A small image classifier, trained from scratch.
Training: adamw at rate 0.0013, 10900 steps, batches of 96, held-out accuracy 100%.
Data: trained on cartoon faces, 50862 training examples, 20.6 epochs.
Rows from expert 12 of block 3, named by matrix and row number. Rows with one number belong to one neuron. Each number is 128 + 32 x the weight over its row's rms, rounded and kept within 0 to 255. All counts start at 0. Numbers have three digits each.
# up: expert up (model.blocks.3.mlp.up, 16x64x128), inputs 0-127
# down: expert down (model.blocks.3.mlp.down, 16x128x64, transposed), outputs 0-127
up.10:169121084114099095084090118077159105128094108067117152160107118121191156130099096196074119133154148112076093155118160168126184115103143134133134158137123105127103174127129147126075143114145133120132107187128173112031092144085174106150119099123117122130164132166080123119153116107086087092125178173113155176136090134170132130161156178133136147169146071131050094138158157195177166125087
up.11:171090086107049089135157154133157147115119117109125153152106066056158110122141072168110076117137156119079144112110132124137187071141124128084094152131167132113086185147161128116119161103116134136114166180060148088141101140137098117147128055113182144155127094148119144152143161076097099050120144134114144209147067139184163167149144114114154168104154095149100083167144099134155116165111
up.12:168110102125074140102119091158178166115085124081106181153124094104095104156095064149065115150126193133085130123126139122136196109149114147139117185129134078091138125089172175120089162127143123145126143187078164154129094128138125144111112120114168136180164083206132137154165113115075092037097150160160165184082088129143136124115169114164110157095147093149129127121153145109178088152078
up.13:165118084101124151110081114127165130146118102076139154125138081083165118126127123189063061147148172106074122090100160132168170101103136132093130174129125080112081186088162136144089138141126137116149119183125182123060060138138149130171091111129158140174107128191126115112132137152086044097149162145068141197165097105146141186180107140110154165135136112156128120121160186129161113146106
up.14:171100093101124127134086115118169126133089090090113149121118106112160105150124092186067106135158185133104111143105128118132211126092159123099127129120139076110067167136190139137083146135168156143122080187109196092097141127144137088155094112136134128174133133200133145166165147121090043059083181168105128188137072149125141157180140140128130167108140092133104081137164113151176117164107
up.15:127168137144135122126126128149127160160112097144138141120100114155164064100155127144108128101109097155127073174143144120090163152129135145134107124085139116138099132125112156135122152094110220130150116127125144115134135112164090142155076146145115116123143211162043150164133092095000085123078153135161161135127115077124131122145143165136112194179124097073157144124146135187146145099035
up.16:195122127134092108092085122102190100124114101093116158165065120147123151155133092188077129149123168116101111136115120167151172077130149123125157157154161084106132157144150144130096105113132133106103120202125190121052132194123191097131101094122140106123146163187102114116159089072098061063138167142107151174147086152169156082173130135154102129163140081118108099115152138151192132107078
up.17:154097093101105172129131124143138115157113120129124108106150073085146105103102127161122057169139170111096150119087125096180151115110121120117110188118131110098043203111204114120085167070131130129150135187098146110055083136110152101159093103090157122165104135156141154099109162115097099094148151192130134184141141111154159186190076122074163139121119083177145123107151166142187097123135
up.18:114143101113159128114127133129132170155104086135148173129087141152164062149177100153109127093117125165135072152179133150101171151126134114109150118100158128152136122150098149154121162160067170156165129126118155067139166093182102137148127146147110105102119132132074138158141107099003102111084160090139137124158114068108128113160197163165084195175142137069146139137137087167144137111033
up.19:215117120141107119090078106075161106118110112084098148151096115135159177170077081178081115141125163114096126166124098143147194089109157118133135153133153100103109167162122161116098110120131139094117113209137196113038107189107154100148132078128132098126158154194101106115162123090110079098150168159105153162172091123166154140178148122142123124178142092119088110123163124147191148108094
up.20:208126120132141111089064114126157131105104099094132158152108109146184136147096084184060091164137138108104105167072118157158196100094154140111121191156122074108124119128139161125105133127126141110108143179103189134043094158107143085172156100118150109145138140197108123124149091100106070095111162132124140189168077135175156135178138153118115129180121109142066092118154143168185143119100
up.21:141127100128102111069107095088164071120092097054103148141091119100145139124122117201079104121165161101091134103110146123169210106097120125126152180141150108103143167139147135154089144127161113110118125201107188116055090161147180108153087106100130113138145146180092112101169101118098076097133167155103118175125074118181146135199164153114135163176149096137087085127157153146162155124086
up.22:147101136173105086180123160156144115131128150069154124131088086129164101138108165148095077154120140087104112041096130157167162062142134128075075143093123102167104117187165093087078160157169124148075132178147132082108059128080142113181091141148185141195166123165144114130091180127124100112135113117144148166135131129167141142129087103054161135144090145170136120164125161170167127150135
up.23:169146091112075152165143118113165103173116124072130120169142127057118092146089087175100136114152156135087115065118183142163169109148145105096120159088120149129103149151175155121080158139144160133120124188107168086127088129093132065102065096124159133203131111166087114135114159078097049081087138146116127171132068118125128163178068162120151158122162102147124106147184124150164121149089
up.24:186085145151054159097081144061193128121099077112097166135191135039093108172067100157100144092161119061137121126152128108121156132150146091110109142113168137108155177133110163126137119150191155122127112139114121144135089150144105167107059168170210165159158094118160170082182150160137115121103134114091123115116115135107173138135144070124083113093137156125107091170118139103123161111129
up.25:181109145130088126172165169160109132155149153136091126115151059124160131043068132142150075133123167113144118089103110102138109135153095128130080199132078133152100153167192066108144122081130123105128148171079112142149086128085150090123133106100124188159126166133149145128081155114158132141127157220138098143099124111177125146164075114134152116089090122196152134087151137104110039151152
up.26:172089057110110125116091097111167122130113095104125164139152133089166146165132086197061102155180170146113119123147129122124199125099133105132129149121139095109103181125152137114075162104154175116136101212093181101066146140113152095165133094120137145174139163157129128129178157099100050085105171173115143184111063131147138156177134155160111159153141090131112096129188127142186144137086
up.27:157108057111068145098150099093177105136114102070123186149142094103149152155098104186100094124171198133099125098101148114179192108110142123123120170112121126085095151155142117152094157131162156104055089176092145098069101134122149107124122070115142182164144157156094100082142152106124073052131159176121129192125079144163139138194118132130102135133145075129129103128174140159148123134092
up.28:150128093112094097091137075070181106122115097093125147151108148081172142149146100187063087094168140160060146139161124153120203111107129088127143133143145097131115132130121145134073142144167144118117075182102234098087130156149161135118141065144112138105126137169115111119198123088073091109119149149120143156139079127162162151168157100130127191153156088089086100151160123155176158142095
up.29:187087121123090125155112119125139098141128149118110132127143086118183098111105076177119078173177139123116150062072105114149158131086128128126125153107144088089112168150182125123089141127148155154135098250063181096080121155113155123171122105081169107140148119196161136150146192124104090067076148196129088176129117108155120158163125129123146155104146106147125059124149137132149092128107
up.30:168116088127097100087074105105172115107128101074107159129118115115153150151113099190060104134144173085071138124117151129157184074118145092111130192179165075078122144133117185156104151123145139118101132212137177130049099148119136125145128106098162100151147128178093136121147103109112077105130176146133141169170109124177177123156150164140115128156163094125055095150145153151204133099102
up.31:136132129149119133148154130146126152165109098141113150133100116126178043068154128149091103105110120162134063165167151121107171153136142135146116115052103122146070133112120133131105154075130200112167102115105158128141131098136095126148092135141116114128135216158040162163127123115041075136068117158153142115127102083108147166147137189154114201174120114071154143126162109183152149093087
up.32:185171148135089078141139093123139164130143162084120162093196046142187089153088115155095102167094146073111122076103135138132111069165127114119084134124131127079119111153116115134121140110145118091116145141122154112015093114097092177141144154166173146130185168185126092128087117180116121100107139122150195162144151136198160085128127103087113109156116111152149171133099160157157103114095
up.33:151083070099088102092125126065180112114101097062134156127118092102131118135162085199091109109117153094060126143105147127151186079124119085107138171152116133140074188133208129164083153109164142115127164193117191112095117161108171092134077090101116142139162139158121117105166117113115100083128174169092134194135071136167153152178144113141145166134157094134101104149164117153149116128106
up.34:173138095120115118089123150107161109135129141037139177179097148111117099160114104191062115084113145151058111113101173166139175109171143135097111156079112099103062163143174151119040184083171106137150155168154175110087100176099147129135107122145144105152166083148146092112122109078097118072148138134116186173138098119150162091133134134111152159117159091109121097171133126174157118134084
up.35:162128113108101133103079104097148123092125090097100165140097110130139144152115069195075138134162179106094110146096135150170203097105162125118156171158129072102133166141140155144112113144130135091092119196113190137088129158127166103158115090090105131134142144193104111088200103108110070083132150129094156186146043162168142116203143135149128128155141105116082089127152148146168160121067
up.36:201101094136070137121108133120186112121102091106124172134112120111155159178109114179054080113146155145112132125140129129141209108104172096136128169111168118125110135160119152110083138106153172136131094168097177105073117143110154095119149064115127119164123128177117133115176175073111021068114156165143130166159087125151158116166113154162120155134150073116130106152210109127183123128099
up.37:165138110085121110072112145054120174163121112128160184096113097112197092215135129178099088126100114149129097148168133121074145135080146127107101118134140127120118112094095162138091146108087145150144074106161161106098133125152186115180095128167075163103123098185176073140137127151085123144080137099136125140183156116153181113157146132120099157198156102118135144108105141193152150153043
up.38:169127070099096145079121099091156122121154140076137183138109105099143122132110116190093084112182145095075134114109160151158183123155103124135132159103152094099074188094177119152119174172174110120123121186098180141059087159152158138124128105150143121113172113195124095105145093124065079058153112149108149198095076128139172117147155145127112164133114100132101081163157166152154122096096
up.39:135146099114126075142064086060131152070112132122128101147109119092186125144164131132118093080180143132101166080150119151148151088153135120105185134152124119115135096172090147131156180105101140114078088166097169160119160140182150077163106075149141165147130114166098147197156079074152087106042135172151120123102114180116133146133123120155141201137168096167050131136163134104119096155129
up.40:152162126141103142126123138146120156175121093147145148109087099118173061107146136172095113093097109176118056175139132105105163154127146134151109135081134136139091147133110166131101157086121220113171131134106140105113125111145083118149107136147116123119130182157063157149115099088000088141081143152151133120139110076119159152166141143151113202162127120092151127137174116178156107109038
up.41:198106083106098111127122112120157122130144114081121133151115059114172137132119086194090100153163170115085129114110167138152189104103131098093147196116162061107085172132143151150094126116126152107107107194111168096091096139131165112155083098108138138148124155190121131121161140087097063056119160210125113192135085112159146147194126149114116136138153092119133102137177159141189104145104
up.42:167138100083130117184023165133146106113146058108151171109136078100100122193183091135123143105149121144112114098159134149095131101192172100147119162139172153108154187140114139100144133143119191150167107135137098097084089110198101120096150099180124134134080133130057125115124113118141086127139181124081153139124084153130130191189181188133107125128155128121099109164191132105151102143128
up.43:189093057117111125131115102125184104152098113063141172151136143111146122155130102191068127129160188161094116111150133105119176104101152115132124164123115130118091168161180168126077162135177155140126109211102190100072111129116130079160115111107152118162124135190128129131141139097092050069100142164120151164134091132161157159205105137174140165151154077109109126115169134143168115130078
up.44:180127114112131136095108073122190118141103091036142118138140088142159130132126090190071100126147172075081082104104168129174163091076163149101133149106143058113111143104136137141111174177142136105163110161130199126059089081124156111139091113117135169155174156221128103104142108088081069096124149153127133156139081114149159149191139153129131141167120109147138126128155145123162130123088
up.45:161132105070057110105136146100156186196154154093130128123124068048168089134097111140110082139147141108074121107147156146161114089139148102066071192152121171134082173162152151129094180085136167126111139174113182127093089075146103121163128113106172114114124114140071145117078145090114149119092161155131124169143140094184158193155135106143126169130149099140079149093107131148151088088119
up.46:136112117071133099144122080118149141126150160118109160156143106077142098106111112193073114178214175121121116079100102089118134125141129112167174179134104044078148198109146153130124120147194176092106081185088169130120126136150123129119137116093155121147115154168113126152224154120097096088102109187141075147092126119147154141182108146124100188090099126132105086124137142088151108106094
up.47:203107102127086126131058092116162107089114102104108171134098099153160126141108098176077096148140155099089110125096144152170177093109141129115163175133141048120129146129153153131104134107122136123120124188090191117054115168132153107150113085122132120155137141211119116112139095098096059057098170189117142198168082129157155108177145156125136142133141102135095081126165140153176114137081
up.48:212131123121116098147077153118139156106098112050142210172109085137129135112115054207099126172109118091094092087128155147123141102140172175149173145113140093149167171128149123150083128125133152122110142151081139038086143125094101108114154090146144113153106119161115098130169116116102092061101132119093154163159112140151191119127124185155128127150100159107114099196149127165170133144069
up.49:150119134113092156142123147132120153075089126073142176202088117083101129089098137147111075197143105120093103109165115137152134119069142134118146183107130071187125189126174117112130136113099200060071141209081133105101101119152134124121110123147123107186096122135137096117182121093126120108124135181091164116130122122099145115212095142134153135102168121154110107121123167188139202131079
up.50:121128120125102126185106138173166196122116107072142123156123068100164099149132074153110094168125164092131124109124181135163179051121108115092085166107159130126083118146156127130114194114119180117096151186140159085104067113094131090185148056118132129137113134177092154160115128082108115103130137101126149185170086125171159209186151145082120173174088142149096143149149109141146115130109
up.51:130134073130143125074082096127191128123079068066160138124114124109160127155141117177053122158133171123084128152124145138149246107114162129132129132142117088115094140094153148144097156137167129123089102135127213147097119140140138107146135084125137127172102105156117096093115097126090064101145158134096176161111021150154155202132140109121134155168141135137099108107157161160170143101083
up.52:152127075115119137147120160120181126133124118088121159171080098060115100139124113176099082089114146105090133095128125157159178117142144131105091162147115093149085209129201158121107114118143171141095155169079184101145099158132194084141072125114133140176140087192097157153158154124097075094074112193097128165136091109134182175124128151084148176117129130124086105152150136140201105121101
up.53:196120080140100087163111147073165121083125136067130160167101116128135070090140091187108120109144122112079117074114180171109186129132143135100169122067113090140094153160173107150055168100122128125134136175083146070116149171127108130141090105171165096139184114167132115127120122130096104058120140148080170150145101144114169133135113134133166188134150146112127072205160123172135148176113
up.54:166098089107125125111129079126188111153115113075144170130113107130153141160110106205072127136184186124096115090102160102160192101086121108112127141135147083121103173092140137147097134141162170113146082163097199132082114149105160120108117087111110136161134151200106091140163122114084049057118145160119135193112055133151167112164145129138139168153099062146140106132162135111172111157089
up.55:169137089071166103140036163158113105106125068089125163161076114119118071197161111133123121104183112165102116110166129173113154083161178124153144143116166132179183167136165121110123101165122166163139124120114108103110135088177067134092160131179145119147083114100091087169099125120128088128140165105114171107125060140105145188170178153156140115127141116140084107170204141140134099156136
up.56:144154133144114133149136130141125140148112110139113138114109096138194047072137127161095117106108139166117058141169125123097166160116150139145133113080105102149069144135137148122101156082140208100160087123102149120131144099119083129157086132158127108123154214168045156169132104116022089135091132178155162124130089098109148146147126171146119195168127114086157140136175107191142123103066
up.57:157181106144100130183140156148131179149159104137151133090140077130146094142152123118145092092114133114158082114160150094127126136172145125140063173097108155113116137141084164108131172092092217118166117103081106138097111084126070079121131113157116167128129178113048162138082133107120086119106148216171150167099086137175139171161113175094117137163094118131155144168185132145124054078149
up.58:179131100126122130118116089091142107123086114062144144134142129096185130151105117181086094137145157121057081092120167118128178156106159196104108142136129139098109143112112119122070182142121124123144113170104182094045099109135108134132062153127166161173147116180132097104113132119082058112106141174140172179116093070162119128187143171112135126152156139134129085139167185192165143146070
up.59:145141132163112156153135144138141149152118094138100138130099101127142057084133134138102124087086120149128055147176152130108164136136139118139123116058113131134068138131121147137114155096148228110156131119119154107139146103113099120125063139169129147136155211151033164165127110120023083137084126146146132128131090087096163140160116163158113217147093120092148137152170117172144136091064
up.60:161111086066114145109110099105193119157089136094133170138136142103152140179133132202087109125147217183111098103108117089139151105144145121131126142129114088126141152144161136134081148162133194141114072173112202081107146126103136064116101090103133102171124124173115139175162165118094040097094165135128142164110113162111144147151096147157125155162106088108078153154178090118192108143076
up.61:150166137189105162165126106154129141101151150112121152127129056108155132057081125142110054186123124070117137074108124116180122127092108129118133215142118099127107186132126108159136138064142180046110150204075133135062054120113135138151145108117123145143110165156105110080129134112145123121121116221118124152121139103174151151164116143084172147126137135186141104129123178170119119115138
down.10:196121150117135136158115107144175098168115112096117094143133177163124134133126095180054148132172168128093137122149078151145125176113103068099146129101121084200185167185146154174127104171135155111135118178109215063124149080166122133129091137116123136164057149091118127089120075109129083153097174099098098079146117111116143128175066115101124102089128136152092119102158117108187128148093
down.11:124102133092110148141178124105184144145126158092129143097147130123130095116108152144000085151177161134171132099167120128154180139192208118106103088083063128125114117136153108112100113127178186150119096116138200082154088165074125166099117127155166136154136169134127156155095142164161104134085116103167172110130108176137118124065148096133106158112117151086143151134134093127193090127114
down.12:171091153112090171136113191090155124107126128145126143138060148175119149099139126158060068174135183128122125165149080129113099189140145058119070152087129098138113122181158121113145092094191109085147150155148144139163082102125182061159128142151092108178046145110128154126135085119150094129082154155104151152153145139106147114170062147151089139092171141116124073098148109127168130173113
down.13:182125199105168138118115107127126107125106071148070146028133115129177090135128137116045125163170184147165111177121073104075127180101204109109120132177142091119173119140135162144149089084140168135124124113117180085115120107159123181139142167114145133120135109143126140122111099123158045163084165154116160131171165102141079098123121068119099109109162132124129077078137151143162133098118
down.14:084079171156162112135111128139081112110097102150124110104139128146137161082142170123114216109128178183167080095170076110098093145128132081146120149144127125169197094154110104119134099175178146115129122122147126136140142077156146119082185205128160096162094166111123142124160160146116096207097116107162111128165166169105078135136093115108113130114163143118110084040139166074186113089127
down.15:084071112102125085091087113113038131123121154122110144150129153074113164198120090118201151128128126124123151111084148121130079112137084129105156137142150228119168143118135131158144119127106088165114176161162092091078149119111177126103164105118120162095140076088158107121133145113158193155147176134114107137115131149142122079138173123126159119089155143167088069089102185119043128167172
down.16:198116141120145166196130118112099107122155157100112123130089129149175094128092092173089132141191133133151109098151089118108086177124142096082128132102058085147142144189139087133087118110141109089130122156141136055110119089131136107154097153145111156215082145110143148120107152108186059161090103178109085124181152118106152122203096155102130145090164184125114096094174129131183096163127
down.17:212125160126161097174116092109189135150112081117135100076136148106145095111068150148019126125126179107112116135092101145135168141083200096117101110147164122105085148190100143147118121162117192097138150173124227105101126147144101172145087166143121149128119102128137157123108127127102072097085184150094154128129091128124137124113154097148150130106148136110122111114100118143233146107121
down.18:138072089127114093093066131070116093111130197106152156181130140119129169145099081175190145139155113070084187107067159181173122083152114108124163139144127172121157174117121113132116121141141113138078174174106089073070129144137170159130132090142178155134123102088116136094136136127142142119153176119081099165112125167146119129143122114117138121110116134158047038130114166124097132182190
down.19:174108170094121156169092144153141103087148158100080090100065133140159104130123108166059125140144201129104114143145103133104116158118124074137134162109114115136164165188156105099130102151172144117144130178102163058130119081119124103155119172119122123206044144121126127161103093112178049146042133127117086108173141100092114109169057116134105142070169151121108084119150138102142119142114
down.20:153128142110155160157105145148160099113120132106137160088074180122148108139159143149124145162163169154116102156188111129089062168058126121132162150137048100151164180163168157121124093115112174169136078122116162104122119054120108104148115176140106168212060147133129133173144156139179078129082116157144100115181141121150093119142107159112165109081156139135071074077160146146181128156105
down.21:096092096076125173184152143133192124136135137181146155123072132138131105142151141137000141162161133132114098148137098119109121161116153089078160137102065120141131151189123123109122118117159208084126103157127141089114146116178108087118138151148102119178068188126118127155146103098156093108052129114136156117172144120085129123118108143155106112076131132119119134102156115113217079163111
down.22:168144200098115155139153120099160169112126183078143091138158147105108123156123112135022199108142114130088157157131144147196126129131169133133069108110109158102145070160118083129088125084095127078139152161193163143140082163105104164092094137142124154141121130095130143139138123086135104124081119089143147192162215137087138157083110129127156166126111147118164134159075075121197140147119
down.23:136100141141133144113135076106130076148113180111135111150131166125088148113050111113051139128088106104097154138159097124143108160145149131157121124137115141085156100170144159128060112160144065048104143161129182115121109126105138126033061115134127195114168120152138157124166083123115085183077144148160175154091148166057167141128105136140100154164136144146153101151131134122222146096115
down.24:095125107107103094096142107161104124181102153131135074125100170162084139140156111124146205161076112186141187111116089128128138110110152072183110139162149229168152106150202088125145090091127101128121177183178068101097103130107132128139095072086110101155100110086153102157107108106144143162156190126141085144092117116090128166094100154166177154112157090125133135098130123152070141145148
down.25:095112108178110131130134134140074055104139122145135148144133173142136174133149162100255117140196119165150159090125102140110115136134089111166153100143108149178201148137142081095163110151137101160122121106097079087107160134152133134110176096119150096129082141105138110111110123135177203138189115124096111088134118107158113126168103124103113087118166121160110105090152157142006135133153
down.26:127115188144090155124123107160154073110115116172144170148098166226109105125108155106121163152129180114103149077165100161143097137147173126160147155162095087116090093131130111148161098117178100075117118131143139124179075117175118105129102171123142121167096119126100204105151120149125026162099090146127115147151202105109153141107063107121089110142143147131109109050121115055140097109103
down.27:141137122152072146170101131103204102125112176112123126139092140160106105113135136115019164135132172130112138099117127120108140095122150072146155171162112124132129153152105101126128111146158152163131117173114156121123162111112163093158057116116142145127071124118119127146136126082098000123117138146121145190132195130083148148105110163115169148136152121115137116133145142109246151105111
down.28:172043126169054124179119137111178074152066141173109141139182140147167117122142117141089124148150165080103113124142120128144134135121091097137135131089139124159160122149202096094104137163181134210129088159090119058117176080129127081133041152112132147148096156104121171168147168137125096107087159099120115055117101133109124113119090185163097135114114099170112120111150125124176127159102
down.29:159103151134146112161077135136193114126128154093163081085100133134133130084145135134000140095139117099080122151126133136153139125092195134142119134130127124154123069183163115126076116107156127117145177134140177100169144140128076123147164112127156160137158135138121154135097117126121066186144159117122137106155151108147134169129122094100143139075116187133083081182128114081228156156153
down.30:169139122094147127145125127113151093097144151109117126098097097160156110124183115147090159133170157141102111163157094110064091180129163101115162147135071113167163176179161130150118125131142135122146128101139187100161140074123145084146101132118134151180122108120147129147110146084176083172096182183076125095204145106095104113153086122137116160037162114136112037054100117113154068162159
down.31:098078116096118095110092105128030097143159160146107126119120120086126151181131118148208171120149110120124124109121156130101078111127057117117171161142172253137177124158132132147152100145122106152129181150157095095087136084114161136127155115124114130107113069072148114129078149122156164147145164121140098148099167138133136131151156124150150106088166143149080086102112177137030116166149
down.32:137135126116105099101126107096178165106071168084163108134175142139138126149143138119077143129116084133093136165097172120160156132118189179109133074130133111072110113114107124112090188101075089152124100132168182191112160186087120158135106128151129097066166115191132114112125091101060144079135107087110185174181144145097152129125168126135127126207129122066142119193086089138153165138097
down.33:172129105104114159138132111085135114149103104166069166065115159205124119116083123180000124159170173137156118125117107115115144149146173131111126114121104113101110141179162113142092130138143181113129074156118172099159132116178146109112114137166144141162092164140139139184143147118101052073091174093116157150119138170119114146132131111189089106124133123084148104100179112094213101145102
down.34:178092141053106189197132117135118099118155120132110154120087162093120166127102130119085108145182143170164148145142105160131113141150129110110126167141068131078128153192165095101150086082168137112139135153088152120100133136120135182092139103146108131134066164148176089162113127115170112127056133189143152161079155167088122096151073150138108110055133099182133114120173135147182041151135
down.35:145135127090119153162115131118123140099167115162097179114086112166149110119123121173060117167211184114160101144164112114118111169130157096109169162115075101132139161212114107090142126092168176105113090165103130103115120099132140091150118129148119139212052174133125118179098120114181047116078110169138095115149181141090121104154093159156089106081151141113107092095163121150157080160104
down.36:185101136184096156154133135154132077121116114113136123137168158161144130081079135131099155134133150101165115120172108145124080163128111063127149162093126130161155128214122098149140129165195127071146090177125103071115069078134149086151126176129117137171099118113112154116105174151145086116088111158131081119191192081097152131153055138161114103076177150144138033097133129133133158117127
down.37:069094107126128106092096102078173155096029169074166150163115092132141167178144110141066121122105123137107094147078187126176145099140157202077191082113152101104171124083138146137113189144086123132122104086155160096112175135151160097128126090102126114113135153157135097165125133161103088117137144109128153133140148125125107085162195139196083110161119127123106147140133108151163126198080
down.38:134117141061131163195135138118165113120148129115143172117084141104122156122124107171074148170182135134106106087137075090113117175150127096105143147092123122130133134151168115121072099136182166131101155153093140097148133085150178097124082140124135163190052148145130144145143163095174060142056121191137146111116171132083055125129058130149166137088138107129154092065155133105209094134128
down.39:108086121115125121082122107114139113109042184090154129107167157075118072208148092108096142076137155147072135160146123134122125111174178140116177108101072136216197124071163116124117146124153160159112107137103238149127110135134088131152148135146161187150118126139152102123180151110135117105120154078055151131113113152133103129107149135129150159087102083120144076084107114090132135148130
down.40:079053101126120056095084125119036087122130119151110128144094133103110178188144102141192154140163125122139135115107121116111087121135075132150172159130155217114191156110152120161140110156122103139129163155143083082075115090123180158125148120115115160130130099078148095126123139146150186158160176130104117125111137154166117070146179147153145095086142145149118071094126189143045121151141
down.41:163133171118164137154142115090204092115144126116097145105066180108165094079141124133042153136141159119096099198147108147135071159147197138129118174176079122137087125184165159140119133118163170147102125129124196125140104128124094083142149164131151143169128140113103138113138129138116063132104149125114067121204164160149113127154108122143165124060116145111097099113127138109240127097104
down.42:129085114075176131104145123168151145132098120083162112141091154147082119149173129119081149071127103131112122120138104102113110112131184154154117112124109117106141167104197089140043123135127122120133142109172084089173192150138179120151101165111140112154136126101128110197105088105068100107139130155163084147143130152119110076095111144159132156100110105131161133124133099087255057168128
down.43:139092139149145148161120114155115110131166112148111112117115140164104145105108146165102193130120157140150143090191076145093084189134125073140134157127122133157151095171176139064111076137169122089148123129134133092142129093138136075109162144096087152199108118105114148158173130175145062161032146142107117093185151105089163139192064112121070160096134149121115091062135150083176131080113
down.44:151093106107136177142157196142117083126171056131120152106070129184167114099068123133070128142141136110142118151156084120113140185143143085107138140087109142169157151179108143160106054122198156123120125132074129065153121104150152092161142157144124127220044121141128112121144127146132071136082121201119111108181134080104131094115083151146100117117141168121135076143163159111167145128128
down.45:134131095157102155139135137114177110114108123121134140139142161139151115135105145132048077124113080078109133105099160117187225111125104096109112068046129167091110090131084102115142152163134107135095131180102153111114153163070148146114086111158130161160177092181130116174139148096110079070068088129196134145092099124086119137076105135161142156172128128136129158223127109153102140159104
down.46:194072114134093099119095122163182184134086164029131103145074103091107097111166129157087131119115160108065102138152103113157150082126154110098130141146108079196136164144212126128065167122159167138130167159162219128096144148152111130186087138137178116141154119125117138100122110090118102097144144116089144095136137103146119134162135107066135166102121161119125062079120109125166122124108
down.47:145153167120150123143131129119134130114148100116110176144075120126127076107151060107075166157185163134144108130163113167080068177130159151139130122116049131155130146179158122177141124116165176109089127123120139108115129086129101073136165171114146165210074176121104128157109171110150057159064102151126125103164184083126098098133080120146101173065111171145152092079153171138166101122108
down.48:187102145140127075119161106149125153201133110106127063120095170148121188075093116166098129169161095134114145146122090127173139112130112075145096153101150148084099128174121153083088124061175141103172170179119215069089101187122174147135175097138146126140060157133171160093133087095108113121132159163123136123165104149170174112147142119115131139096162086155150120077115119116165129090171
down.49:153118132062126166144095136108191114142140118122115132196120140092074105147107107152067105210153147119097120137142104159173104137117189067087126137095110055132139208135114115153136147102149255096075153133145141079114170115165129109141106120155128119199105157110100134167174147115151082093131148120124172099139147135104146098157091146153128110121138126114096122164140118113189176133135
down.50:186137101125115123157086159132173115111135201107130126144129148181151101161132116128046108103154079096105162112096166154190205134161132074108123158119104133136083099126111058118087170126137133132106190117152162100142122152101112133130048123163137151171157098087134164110088103134105076099136125098160120154181164151112206139087093117090143162136098176130105124183123090174175127163131
down.51:117102142110125159137094122131133094158150141167105178116112156157112148148128162149097124160139178124116132146189077151107104152132128081135108201129074133115131169170174128045118136135171148121139120151116144119092115083155138085171151151132144115175053169121125149208121117116135078130053105139109120149190188102098094103187080158138106120066169085156098075045110108106145115143120
down.52:149147182136128135108129074134131106155143112152117097128145173139055108086082128141062140130068137089127136127164112195129105164116156159140099114117073092074130127119168143097096076154152118092142162129186110103161113148119106133084131134144123173153190155129080098160096068187151081175113109069110144112179124106154186150104059105131200123141123193122111144136129120141201151088118
down.53:146135115072126186183135172183138154146173114127137155139095110096127131132098146124078101098130129160110086151169137125117129122158162099083099181103096120142140174171123153095175137108130200090146135144112132128134147097144138069130173119129116168213036144123075142143104111089193044127036140151147089132120108124141145113184111165114098145056117109162143102113160143131141084133119
down.54:138111139139144198157110113137135056115151109214108102126056133158121142089129104094116121139149148163146132099133088125133034158120183115135147151094090166108163150177139078093109073148198123133167127162098129034186118135111185096153129160110113134188089137106120164146153145130132049147063121143110117149114113102139108101140099128117141141098120126155136110089174126072167100109157
down.55:147113079044149132120118096136134171145121128094168097123107129128116076143170124134099174112108148104072120121133152077123120111149205150170113146113141139097126132113155142188036115140157113093152131101161117125185150124143159130124108151143126119147127128100139130140077095083071057140182113111160127149139105158120154109083112127132145170162081074100155161188178114079238073162141
down.56:091068089126133097112093122145036119143155139158100118134100137088133148178149114139197180133136116122134115133129159146112082129143064120119166153146183242146157140142117138131141108167115097169116178126163098101076131077118171159105146134126118126109129069084150098134097140139141183155135170119122096130101152136137131095152173139149146112068175148125098086081116197139035118161157
down.57:072100151082203125094117116182077076151134145112144093125115141144066143190156132116098156159163100119140094135117096109102110149170127151150146109126141178153207143154157113138138104187142063160140175106171126087124170097109210121127205136109115113145122068062138121140102122128115125147187131093128124112111140135112088074084169145108159096045129154155104112079154134107117122149155
down.58:128081122125129204121146182101192069090157131146137142122110160139112108193132115154038144107121139092144133155168088098111141126144100078158138099112076155170154158178113107132165067131127177154093128096092124102172138087140121052129089113135174137172085115072126124132127123139172059171103118133145120096120161125070110100140079168096112128056147129133126068097134156109167140148164
down.59:114078092111101094101102127121040102144159125162093117132129137079149134168115094134194135120148138107149133112130135147123112111135075102109152164138162255125161152157146138137160092141138092169145184139150071085103107102132145137129148128106126155143141063091159118127083126135155167154128194130101084119095139144150121119160170121129148094082173139155106073086116204129043126171162
down.60:134107123196110140134131057131106087133153137152149088107125199148088145147127140127065165080100094165146157138148103108137097157135106103228124166077144128104161115123134074075144111212188101169173144141116089117117167108125147151129075137114130169145130146112116187144192092102106081130118102149139102110092148116091153096092106096142093139105135113165175099131120089078061162097093
down.61:133133097097137107105119175106174165155120100117165095171111173116085109148156159152069130094154092131088085164130125139149162109112177118091123097125178088126100137117117132135089165110124215126131116116163175149139212208179135139142161121162152079132118149103139116156156122087122072127117160086151126074155114104088147096123120121166084159174126144058142149186104069135215155100118